From a checkpoint of a small image classifier: 32-pixel images, activation quick_gelu.
Rows from block 3 of a small image classifier, named by matrix and row number. Rows with one number belong to one neuron. Each number is 500 + 25 x the weight over its row's rms, rounded and kept within 0 to 999. All counts start at 0. Numbers have three digits each.
After each neuron's rows are labels from the 100 images, of 14976, where the neuron reaches its highest value: "responds to" is what is common among them; "lies over" is the class under the peak. Only what is clearly more common there than usual is listed. The data: simulated grey scan slices of phantoms with and without marks. In brackets: how many of the 100, against the usual share in percent.
# fc1: MLP up (model.blocks.3.mlp.fc1.weight, 1024x256), inputs 128-255
# fc2: MLP down (model.blocks.3.mlp.fc2.weight, 256x1024, transposed), outputs 128-255

fc1.64:499500501500498500499500500500500484500500499498500500502532502501500500498501500499499502506500500501496498498502499500500501500500501500501499500502500499500500500497501519502501501500500499502500500501500498495533500506496498500500500502499500500505459499503501500501500500499502500499500498501501498500492499499497500500501502500499498501499500501499498501500501502503499516497501
fc2.64:505499499499502500495497498500496498500496523500499509498499500498499479500499502501503498484506507497590503507502497498501499500500501500498500501498488500500498517500499455497501500498499500509505501498498502499486502478507487499498499498503502501498541498475505509499499502491495500501498502507498502500505503497501498497502500502501500479506500501499499500500496498499501486501500
responds to: limb (75 vs 24.4)
lies over: soft tissue (80 vs 17.2)

fc1.229:512501500497502502502505509497476500515502500500506507499500503499516461498499516501503498498504498499516496500499499500476505501503500497499500501499543500501499506498504500499501499499500497499504503500500501500423506512497502502498500506503499502500497501501499502504499497492499498500499500500500499501489501500501493492500498497494500502499497501497497500496502499493490502562491
fc2.229:500498501504469502492494500499502503503498501474501502504498500498501501495499500500500500501496494498485501502499498500504500496498501500500500499504501489498504503498495497499502501501508502494497499505501499490499500497501555501499502499512521500502501503499500479501502500500488497499499495499498500503497503499500513499500500502502500494461505501501498501498491493487503507489501
responds to: noisy (60 vs 29.6); low contrast (52 vs 25.2)
lies over: organ (55 vs 16.9)

fc1.306:500496501503500500507501499500502499500522500500500500475506500501500502500504503500501497501505499500503499500523500502529500501500500500501501500500483497501500503498503498499500502500499499496502501501500497500502500502498496498500500562500499499500499502501501501500499503502495499499483501502501500501502496501501498497500498499504500578502484501494499500365511499494504501496502
fc2.306:499500498499499501497502503500490489498468502497500499500492513502501571501501504500480499499501501502484499502511504499470506507499501497501503499501499498499512500498500499500499502499503500504503501501497498496497494497504512506500500497500484501500504499500504502500496501503503498500501494499500502502502500500500501505495500505499500505491498500512504498499508481500644496490501
responds to: side: left half (73 vs 41.9); belly (56 vs 25.4); finding: ring (42 vs 17)
lies over: organ (92 vs 16.9)

fc1.510:510499499501576499500501504500529500502500500498502497491499500501500492498472499499497501502500500501500500500480504499499500499498502499500500501500500502506497500500500500500500500500503500500490501499500500456491500501499609497496502491501468500498520503505500501501500500500502499501501500500499500500503499499500500501349501500501501498488497499495500500496504504500512499499500
fc2.510:498500501495499500494502511499496624501507506500503500503499458500499502500501499500502503500501496497478501501466501501500500500506500497500500503500500514502500499499502499503499500502450500478497496502500500492502498499515504502500501498500502499500493501493501497500498502500501498498500503489512501498494500501502503500510499501444500496489511505500503497499501500735481490494503
responds to: dark spot (77 vs 16.6); side: left half (69 vs 41.9)
lies over: organ (78 vs 16.9)

fc1.750:496500501500500500494500499504498550497501407497499504502497514499497525500503499496499499500513497500498499502501498499498500498501500461501486500504500500496503499499498505499501498497505500505500500499498499498504499499499501500496501494501499503498500500500504502498500500505500500500500499501500500501500501498499501500500503500280494507498498498500500500501501497499492501523500
fc2.750:524502497502505500501498502500510494500504498473501500500525516501498504490494500501499492492501498502500500497338503510499501500498502582494507500500499503500487502496502477499499501502500499506503498503502490500505500501500497501506498503500502500501505500491500500499501487495500502508497498515499500500501501513506492504500499500759501503499502500500500500509501497500511498500503
responds to: belly (60 vs 25.4)
lies over: soft tissue (81 vs 17.2)

fc1.325:500503500501494499500499496498495500500498482498500501503535521500500490495501500500500508499521500501513501504242500495498499499500500497501501500500482499500493473500500499502501499500499500508498500502499499524494501485416501502502502501500502501499495500505497502498500491494499500500498499503500499500499500489513503501506506500499502494501506499500499500496501502498505498497500
fc2.325:496498510509497496502503505502499502500452500502499498498500500501492502502492500498509502499485498502493495496860505506501501500502499449500495499504510497501507505496499501500499499500499495500500499501499498490501500502544504502511500503502498489499505501494493501496500501503506500496501501501502499502500497503502497499499502499498501478500518501514509502489479497494497500491506
responds to: several spots (55 vs 17.4)
lies over: organ (53 vs 16.9)

fc1.649:475503500499500500502500499500521502500498499514500500501498500500501499500500500501499500500500499501500500502499500501498499499510501477500500501501528470501503496500501496501500500501502499495500500500501503496498495501500503500500499451502818497501525500501502503500500508499499499502499500500503499500496500501497508500478498500501503508482499501500498502501501498500469499500500
fc2.649:491501500500436501500500498500564493499446502502501499496498509498514491492500500500503499500498501499491500504402500501570500500499501499499501501504500500498488497497500505495500498501497512493517500488498498585488526499502500498500498504500485500499500479493504559499504493468500504496494503501524503504489491503498508499526505498415500499499485503507499500440499498501501507500498
responds to: several spots (53 vs 17.4)
lies over: organ (63 vs 16.9)

fc1.670:520497499500491501500502497500470499503500498505499500499501501503499501501501500500497500500457500502501501500499501500490500500505500502502498499497497618500482490500501503500499501503500504518503494500498504499498502505502495500501496505503508498501496501503502504499498496497498500519497496500501501501500498512499501499496500500498501495487487500500496500502504501499501498507499
fc2.670:505425500501544497489503495498500528502510500500499500501501499502499503502513500500502498499499499495504500499498503505585503498529498500501499498498503367500503499502503498502502496498496499500499499503502496503502500493501501502478501502502499502495498500500498496501500502501501505502501505499498501499498500494501507503498501495496503498499494502500495499501500501506494500496501
responds to: low contrast (59 vs 25.2)
lies over: soft tissue (48 vs 17.2); organ (42 vs 16.9)

fc1.735:499498499501500499498502497500495502501503499509500500499500601501501487498502501500502504513493498502498501499502500499500500500501499480501500500498500498500498499500503544500493496502500500506497500499507482501491499501502488500494498421498500497500500495500500505499499498501497500499500479495500500496496501499501501499501497499498500501211500500502500501501479502501501500473499
fc2.735:485506499500501499501503498500500501501500489488502502500501498500501500500501498501474478502498500503501496499500503500502500500500499500499498500501497495498498500504499388500500503499505501500500504502481510498502498499501497498507501499499503500501498506500502500494500500487503496501499505508509518503503501502501515501501502501537500502699499500491502499500526502500505457499499
responds to: chest (96 vs 24.9)
lies over: soft tissue (92 vs 17.2)

fc1.493:503500498498504499496500499502496480500590504568502503500500500501499500503499500503501500499503496500487488500500500500486498498499500502501499500500502498501522499500500501497503501500502500502502500500500503500498500518492503504500500574500494499500517499492498493498499498500501500499498500502496500498498500499497499499514500499500499502500501500396502500395500500503498500497498
fc2.493:504500500498500499509497500504504695500498503507499465501500518497500497500503502494499487616502501499499497502499498490502500505501502507500501506497503500500394506497502496502505494498505497496501504492500500491503501496529498503500500495495507499500501501499503500497505499504500500503499500500499501500500493502499506505525503501513505489499555500504501501478502505621410500504497
responds to: dark spot (91 vs 16.6); low contrast (62 vs 25.2)
lies over: mark (56 vs 0.2)

fc1.715:503500509503500493501497496499497385498508499499501494500495500489498500497499499501500577503497499503499516498505498500499500500495499488500500497502681499496503499501496467499501499499491498500497506499501475500493500500497496500517499478498444503500500499499504500500501500502505501498500500499502501500501498501498501505499502496515500372493500501507500499498500503497358501517502
fc2.715:507505515496500500501499516500509501501505500505497505500504512500511502500497502493500506501505499499500494502500491499475499501503499506501503501495516499495498499500497507501508500503504501500506498501502497518500503502500783498500503504500523500499490504501495494499493501498501497509501488502497504499500497501500502499491499502498505733499499499503500500503498510502504501503501
responds to: low contrast (100 vs 25.2); chest (95 vs 24.9)
lies over: soft tissue (72 vs 17.2)

fc1.679:687502500500498495532497500500500500501501476501500501501496619501499493498449500500500501503503500503501500502500498500500499500500500501500499500500499500500505500500499547500500504501500499500499501500500501539495500502499499500506501500503501501501498501477500499500500500500501499504499500499504502500500500506500500503500500504503500502501499499500500500490501500490502498501500
fc2.679:449501502501500500500498500508497493501504501501499494500502499501501501500499518503516501446503535500502498505502502500510497492516500504501501494500501460506501499500499315501500501499500500504493501501501491454502524480499495497503507500498498506499438497504500501499485500500501501500499501498496499498495499500499511501499498500508499497496492502504500500501501499500499502499500
responds to: chest (80 vs 24.9)
lies over: soft tissue (64 vs 17.2); bone (29 vs 2.3)

fc1.543:500500500500638500500500500500500500500499358421500500500500503500500492499496493500501497490501501501601501499499498501492501499489500502499502500502506500502502501499506500500499503501508501497495502501500503510499500502501501500499501567502500499500764499499500500501500501500501501500499482501502500499501499501502499502500500500500500506482499500500501500499500498504415500485500
fc2.543:501476504497515503499500500500499480499501493393509495497499505513490508503495499498497496509507498500500503499513503501499499497498500501500503505503498448503499481500504490500499496500503495503502499500498500528508491499491506502511502503501499504503498495498501502496497500503511500500503496503500501498496493499500504496472500501499500493415502500500498499500496497490497500501502
responds to: head (60 vs 25.4); low contrast (59 vs 25.2)
lies over: organ (52 vs 16.9); bone (28 vs 2.3)

fc1.580:500500500500500500500500499500501500502501500499500502499500500501500501499500501500500497499500501501500499500500500498501500500500500499501500500500500500499500500501500500500500500501500501501500500501499500500500500500500500500500501500499500500503500500501500500500500500500500500500897500498500499500499501500500500501500500501498500500499500501500500500501500500500500500500500
fc2.580:500499497500500500500498501499497499500501500500500499498500500498500500500500497501499500500501502509500500502498494508499500500500500502501499501499500501501495500499501500498500499499500499501500498500502501500500501495496500486498501501501501502500499499503497499500502502500500500500103500500500500500501496501500500508500499499501500502500501500500500500499501497500498498500498
responds to: noisy (81 vs 29.6)
lies over: soft tissue (61 vs 17.2)

fc1.351:501499499500517501497496500496509498500502498502497499488498505500500500503501502500513516504510502498393500499472499501500499500500499473498499500499499502501368498500501497499503501503499499500501499500499499501478500494498477502496500401501501505501636500494492500499499500501501501493504497501501504499502502500501495500500501489617499498444500501499500500502501500500500501548500
fc2.351:502501500501503505500504497501502501499498500508496499504499500505503499504474498496497501498501416498513500498500500502493500500500501501499500500501504498500546498500500506501498495501500497530500497500499499500499496500500500502497500502503498497502497504502500499498497501499509500499496496483502501501505497498503518500500500487431502470500499501510511501502490492502506501502502
responds to: chest (99 vs 24.9)
lies over: lung or cavity (93 vs 6.4)

fc1.60:492504500501498500478502498500507621499578498484501500514499497496494500498506502500546517452505496495503500500502489500523497510506508503502499501499490497497495448501500502498504501505495502490477500496504500500500497502500500500500498505507489501501499497519500455498497501494499500498499488497506500501497500502495499500652502489501495490301498499498504505487548500461506498501499
fc2.60:500500502493498498491495504501521502504515505497498496509499501499500480493505493499483498721421500503499504503503501497504505500497502593500496495508500505492497504498500503507502498500497502491498495498499502498506499498492501499501498504506502502501498499504500501493500502499502498497500497492504502501540500498501501498500499495508499493500651503498500500505495498500495502514500
responds to: dark spot (55 vs 16.6)
lies over: lung or cavity (35 vs 6.4)

fc1.475:498422499499497501500499500501498501501499552545500497502492500499500457503500498499494501477492498499472502500532500500507500498500500501501502499501502505500500495500500510498501501501524493506501503500503519502498498500485499500502499501496467502502500500499474498502500501500500500499502502501495500502475500500496492500500500500501499437490724502500503500500500501499535500519499
fc2.475:499505495503501498503500499500512504500501514489500498499500500500500497501500496494494503501506432501498499501501498500637497503500502494499499501498499501503499514500497499500504505500499497501498500497500497512500498491491499491495498498501498496500503501498512498504499500500498500508498491503500500495472500491498500498498498501493501634503275502497499499503499499579490501495503
responds to: several spots (38 vs 17.4)
lies over: soft tissue (46 vs 17.2); organ (40 vs 16.9)

fc1.131:501517497492493482499494499500503479504501491518509502497499528497501490546497501499505494501511481500511491503500540500496499498499499501498504500504494494505500495533503497499501493497495507502499504492500500508501505508498507504492499503496501517501510503499496489489508500493498498494495477500518505502494492497521497491505497474494500498497498498505500500504495501491493491504499
fc2.131:489501502512500502503500500503500513500499497500502504498488496500497499497504500499501498499500500503500500502504497498501499500496500496502496500500496509507501497500500496499499491504498500499506502499511500500499502494499498496496498484496494500499502501502502502499499500510502500495494504510500495507498515498495501498504499500500500497499501500500499499500499501498497504501498
responds to: head (67 vs 25.4)
lies over: soft tissue (60 vs 17.2)

fc1.282:495468497499485499517478483486495506491500489492514501501492505501492435516526495500493500483499493505502495498496498513504480493534508507479498513474513562495484496498492500500442506505510502498527499504506496487570510512506510505500494503499496473495504462579501469497482507495522519496493489531481501481482503499487485508519519495495507512498514506489524492501509601500491495505477
fc2.282:494510454502503522510505520490500477516508517498504487539504472525526497517504528500499503464503501521488503491484504505497495527499499493482491515507463497489498496483492513486504500503520468473456510507441529507492491481502553530494470501512485507528517505496484511512509502514474496503495502509487501469514504481499519476508499476487503503495526500505538501506491516514502559496493
responds to: limb (67 vs 24.4)
lies over: bone (58 vs 2.3)

fc1.732:491498497499491498505500499499499501505494497502497508501495500499501501491509500500501499501503503502503502501501500504500500499497495500500499495496498507505497495496499502495504499495510494499505500500497492500498500502506498501499496497494491506502510503498502508503503503505499502480501500502502500500504500498497502500494502516503503498499509500503502499501491498497497495498504
fc2.732:499500499493500508500501500502500504500496501499501502502497501501501503498496499505494499503500500498500502497502500502500500499501500499502499498502496494501505498498500499503497496500501501498500494501503496501503499503501499500498501499503498499500501503500504492501500498503503499500498502501498498502501495500500499497499497492497501503499500499503499501501502497498500499501500
responds to: chest (52 vs 24.9)
lies over: lung or cavity (39 vs 6.4)

fc1.432:500499501500499500501501500499613502500501497503500501463752555501502501500500501503497500499499497500499503500500500501493500500500498501500500500502583501500501504497501499500500501502497501498496500500500510501497500500454501501516499501506500497498503498502503501500501500500498500500499500500500500499550501502498500503504500496499501514499499497500499500503374499500501499504500
fc2.432:500506503494499496499500495501463496496501494774499501502496405501500500502496498500499500502533501492506500497475490499501505488500499502488499500498494512500535500499500502500500504502493507499499497505494503460502497504625502500514505494504499504499469498506503499500512499409502498499498487499456486495501499501499502513507503494499501504500490500499503500479500497498463498452500
responds to: bright spot (35 vs 16.4)
lies over: soft tissue (51 vs 17.2)

fc1.562:500590500500500499500501495501462538501499500501500501506501499500500500499474499498500515498501499501522501500500500500501501499491500500500499499501310499501500503501500600502500502500500499504499502502501508448496501507499500499464497499496497499500499500591502500498500499501499498499500500500503502505499499496499499501500504502498500637502510503500499500500500430500540500502501
fc2.562:492500496506498502499501500497526498501560658484500500500497506502497424501502499499460499500503497501491504500501504500555500501497501513503498500498494499502504502499497494500498499494499496504503501495503501500499499502515501493498502506498559499498267499506500498501499496506500505498500508500500500501499505485499478500500500505503499582502508497506499500500500504504503518499500
responds to: bright spot (46 vs 16.4)
lies over: organ (63 vs 16.9)

fc1.640:495500499501501500500500497499499501500504500499499500502505500500498493500502500500501496499501501501502500500499500500499499501506498500499501501499502498501496502500500501500499500498489502502505494502500496501499499500499504500500499501502502501500500499497499494501499500499498502502503501501103500502503500501500498499500498503498500508497500500502500502499505498505496500501500
fc2.640:500504500500500500500502500500499502503501498498502497499501500500500503502500502499500497501503502498500502500499501501500500499498500500500502501501499500499517500499500500500498500500499500501499495504500500505502500500501500500501500497501499499498499498501500501501500501498502504500500498500898501500500500501500501500497504499500501498503500505502497500499499500503501496496501
responds to: noisy (77 vs 29.6)
lies over: soft tissue (44 vs 17.2)

fc1.230:501455499500437499499500502500504500500383397503499496500498500500499501501500499502531497495493501500577500507504500500434500500500501501499500502503499498495500464499504499496496501497441500501509497499499504369499500499501501499500503502503520500501540498499500501500501502498496500500500504498504500500500496498499500499580504500479500494485499500459500500497495502500499501493502
fc2.230:479479497491477500501499500502531433500353492499500500501500496491500501499505497477501502500520501495463500500516500498500498502502499486500495500500495473500381501500501500498500498500471499503512502500501501501501500501500500501481501497502507500501516500488498503497497506499497502501502483500516500499499498503501501504411500499497500330498261499500496499500500498501501499499502
responds to: side: left half (84 vs 41.9); several spots (70 vs 17.4); part: limb (62 vs 24.4)
lies over: organ (87 vs 16.9)

fc1.196:502510500501503506492503485502511530500496499485488504500472508500505505477499500500495505500502491498498497499505488507517500501519500501500505501492505514509510500500501499506505496498499508498492498491500498513499498500499506492493500500510493505502499505503501523505499490493499506497500497516509500499500499504498487501507495505502503505500499500498499507497509511500512494491499
fc2.196:513518525499502467499466522490491509501500500512506501497487513491499503507500493503490508494504492504486501509505503496495501501500508502502512512498497498499487502494484505512506486509510503504500501508505478507509505483490506503502495493518497500496478498503480502510510521520497505521490502499499495501478495493503513502499500508483510499499502497478504510502493524504499522485512
responds to: chest (51 vs 24.9)
lies over: soft tissue (81 vs 17.2)

fc1.428:497504499490506498501500501498341503500503503644500499499501502500499502500498500500500497495533498499499498499492497506505501499497500500500500499510306502499498487500492501499498500504439499508500502637499528487697498495502499501500504500501503505501506495498500505501504506500511500506501502500500501499500498503500500498502524501502501474499500500504500500498492502500499498498499
fc2.428:505501496501512499493500499500702502503502500489498501505480524503490477502505500501504501501495500506509481492500500500506500498510502499506497500501659491506498509498497497498496498487560497476501495361504496501405482543486503480495495499502500501495500500489516499500501496499506499500500535500503502503501503498508502490496493501500496498496499501500498503500500501498502496497501
responds to: belly (58 vs 25.4)
lies over: organ (59 vs 16.9)

fc1.296:501499500498499499499501500501500500500501500498500501499498500500500500498500500500500502496499498501500501499500500504500501500500503500500501500500500499501499501501502500502501500500500500500500500504500497500500501500503500500501497499501499500497501503499500499502500499500502500500498499499500500499499499500502499501502501503499504500500500499502500500500500500499499499500499
fc2.296:499500499500501499497501501500497500500500502501498500500500501500499499512499501501497499498500500502500500500498500499499500499497499500500491500490500501500500499502501501494501498500501500500500498497499505500500501499499495500499500501501501499500498499513500501500500501501500503500502505505498500499501499498500499500501498500499501500500504500499500500500502500500499501495499
responds to: head (76 vs 25.4)
lies over: soft tissue (39 vs 17.2); bone (38 vs 2.3)

fc1.286:499501499500499500500500499500500500500501500512501500498500501500499500500500499499500501505499500500501501500494500500500500500500500494500500500500500500500500500501500502501500500500501501500500501500500500500500500500500499500498500500501498499500500500500499500500500495499501500499500499501500499500497499500499501500501500500504498501498510500501500500499501499497500500501500
fc2.286:498503500502509501499498507500498499501500500498504500498500503499500500501499492501497500498500493499498503501500500503504501501502501503497500497499500485499486501500500503501501500496505500499498505500498501491501511513496501500500502504500512499500501502491498495499500500464501503495493500499497500500500500499503499499502500515503501500499498500503500500500500503500496500500499
responds to: noisy (66 vs 29.6)
lies over: organ (45 vs 16.9)

fc1.209:497502500500501503504502486499496495498487493498505500512499491503500498500499505502514499500506495502500490501497506506509500503496497495506497500499500501520497508506503506496506521500502512499502495499492499498507493504505492501499491500500499500501505510500499493501494497495502501498505501503505500500499477507488507500490498500501890504495499503500502497509508510504509503500502
fc2.209:502500497497496500501495500501504501502499501502496503501496499498500498501500498500512502496501504498501509500507500504504500500498501500500501498496500498483499498500497501504499499498494500501501523493498501507477502503497500498498490498498501496503498499493500501499497500500502500502504495503500500499509499501503500494504498501496105500494502500502497500501500500499497500502501
responds to: chest (81 vs 24.9)
lies over: soft tissue (65 vs 17.2)

fc1.353:494525500499499502496502501499499459498500581504499498500507585500504501498480502500512499526499501501500500500416497496497500500497499505500500500497502498498503500505504506502500500495500500501498501501500506272507499501499505497499500505500497500505501500502499500497500499504500499501498500503506502498495499498502504501503500487500487500498502500541501502499501501499547506500500
fc2.353:489499501495493494499499500499498595501608496423504502503500364502500499500492512493506497493498502500500494496582500500500500500498500506500502504501516504499497497497499489502504499500501494500499497500500499660501501498502500499500498498497505501499500500500504500501497498501496499501499497499501498499499501500495501503499502505502500504499501498506497499498502498503430499491501
responds to: dark spot (51 vs 16.6); chest (50 vs 24.9)
lies over: organ (77 vs 16.9)

fc1.681:494502499506514500489494502500530511500501503500500500504498499501501499500503506500499499518497500501499496499499502497500501501503500480500497500497501497500506497499498328499501500498494499417499499501500499500498499437520500500502501386501687500501540500487500499505500500500504499501499490490500500500500504503500499500496502500500499506500499500496508500499501499501500501495500
fc2.681:499500500500500500496500504499516377503500500482501500500562502503501515500506505503502506431505500498499502499497501502568501498498500495503501500500490478499500506498500497500479501500501494503501499499497504474497501502497506496521505392504495505483500500500498500495498509501500498501500505500489505499508501500496499501500507498463501577509461501499504501500520504500481489488501
responds to: bright spot (51 vs 16.4)
lies over: organ (74 vs 16.9)

fc1.239:502501504497489501499495497498496499501499501498500500498500502501506545503501501500502497499507493498499502500500500501507499500505500503499500500501508497492498499499502500498500504496500106500499499501503501501504497509502498498500500503498501500501499496499502507499501501501501500500497503496503499498500501495496501502501503499503493502499503502504502499500500504499497501500501
fc2.239:496499500499500499502501496501501503500500498500504499499501502501503493502499500499500498500500502498499500504500500497498501500500500500500500500501500499497501500500498498503499498501499898498500503501504499500501494500501500504501501501514505515497502501503500498500499498503501499496503500496501501499505505501498497500510500501500500504500499500501503496495500499502501500500501
responds to: chest (71 vs 24.9)
lies over: soft tissue (67 vs 17.2)

fc1.202:502494491476496504523501487499502492485493505504499500500504503495501469492510504497465494510507488518496517505539494507492493481494506487499503500506500494485497510496527518501503493500498498493486510505486503493500504499492524495513500498503497501507504497512508501495502504499498501480499507495504503503504490513503508501522516500489464507508503505508509500499483518503504499492501
fc2.202:486502509511500503497492501513491510516520497504502491495511499484493502531494502502510473516478510514509495507508501482500498500508528499490502500473501499495490511489503502496490506490566516461508497501493532506512493499503495499491451471502502496519495525497492512496511517482528496508417531501487486501497510528503520503505500504489505499507514500511511505496483510494504496522527
responds to: noisy (60 vs 29.6); head (55 vs 25.4)
lies over: organ (69 vs 16.9)

fc1.595:424558502501497501503500501535500502503500500474500493502527500500500515471498498500499505498500507497483504500502500500506499500499500502501500499493497488500500499500500500501499498499500500501500499499499495499500500508528501499392499495500501496501503498533505501500500500499500500504499500497499499500502499495500499501500502491500500501443500500500497500500499501501669499502500
fc2.595:501500499552495496499497503479501511501499492497499502498498497500500502509502500500497501501506499500499500500497500499295501501499483503505503501484501524501476493504498508499500504503500496496498500494499483503496500500504484493495504499500510500507499498505504519490501499501505496499499505493499506499502508500500532497487492500498500510493502500421500500492498481495501494503496
responds to: low contrast (70 vs 25.2); belly (54 vs 25.4)
lies over: soft tissue (51 vs 17.2)

fc1.335:386500501501500500500500500499425507502499500498501499496512744500500500503471501499500494479500498502502502502499500501501501499500500464500500501502532416500498501500503497501501502500566500502483498502498497535500500502500503499499503535501501500500508503501500498501501504498501500494500499498499496502503500503494500500500501519501499499508501501502502501500649498467509496507499
fc2.335:539574497497497501501501499504497505500509501546495508488501258500494516498501497497500500499495500501458501496500500499478500500539499494500498488500478514499500422502508502499505497498471498504508500503497497499501500497503510498500492495501491499503500500500500503499498465500508501499500495497500501500502500498504500498501499493503500488498501501536504500495368499500501498505498
responds to: limb (73 vs 24.4)
lies over: bone (60 vs 2.3)

fc1.654:497500498500500502456490499499498501502500497499500502499499500503495493502514502495498496497513497500498499499506501497504499501506499501498502502499498498501498501500500511501500502498491499501497499500500508495499503502499501497498499491493503500500501500495499503498504492502486500500498499502500502501495500495500499495500501525498501500498499500500500501501503497498508500500498
fc2.654:500507499502498505503500494494491502504497507507500500501501499500510517497498501509506505495496490492493498501491500500487502500500502518498499502501488502501499500500502503506497489499502498494513501498493501494497500493499486499500503508491494498477500491501503488513499486500501493500487502499492500504505497495500497502492505501512498500462492499498512497501486532503499491501510
responds to: head (80 vs 25.4)
lies over: soft tissue (59 vs 17.2); bone (32 vs 2.3)

fc1.418:500501515506335499467500507500457501501501497501497498499497499508501499500515499498504474504499500499499505498502498498499504501503501502503502499500500500311495501502501521498501499500491500511495501501505500495502500502499504495494500498503506497500482500500502501501501500502502501500500501500498495499496496501501331497502500510501501486497501501501499499392500506498506503496500
fc2.418:491500499505625500501501506498502527501497503500501509501499502498497501500505501501500487497489499501505502499504492489499500501481499493501500502500499501693504499500502501495499504490498500501500500521502503500498500485505497499485500497509497500509482512498496500502499500500494500506499499501501500502473500502492662498499503503499505501496500503499495499501500496500497483499503
responds to: low contrast (63 vs 25.2); several spots (41 vs 17.4)
lies over: organ (41 vs 16.9); soft tissue (39 vs 17.2)

fc1.85:503500498501503500498502497500473661499498502498499517500501386501505487500498499503492503525500503500493501495499503500500500500502499500503499499501476499499500429501499499501500500501504501515504500500500504499429496497488491499502498629504499501500500500500500500500499500497504501500496500503502499499449498500499542502468500499519500503500503500500501499500383500506580495520501
fc2.85:499501500496499498495508500497534409499500458500499495499501629500497475506500494496498500498493501500501502499499502501504500500503500497500499503503640502495503500501500443499500500489500499500505498500499512499516498500506499500497498501500450507500501499499500501499499499505497499503506502500495496503512496501501537500502502527495500473497505500505500500502500503501498494521498
responds to: belly (81 vs 25.4)
lies over: air (86 vs 57)

fc1.26:503493500500520504496502506498505520499463501517501497499497500500500507500498512501500542499496501498499500498455502499507501500500501493500500511501493504500502525501499500497499499500501498501499502500499497381501501500499333507501500503502497509499503496512500502500500501493497500500502499527500502500501504500497501501500500508508502607394502502503494500498499499525563502498499
fc2.26:496507502505498501499499501498493562500500498502501503489535499501500501500496496501502491496496499500504500499497500501501497500507498502499497501500498504500515502504499507502499501500501501502463502502500498499499504501503695500499498499499503498498503501500504502500496501497499492506498494500499500501500498502500509500499499500505500499502500500443498501500501502501468500501501
responds to: bright spot (41 vs 16.4)
lies over: organ (74 vs 16.9)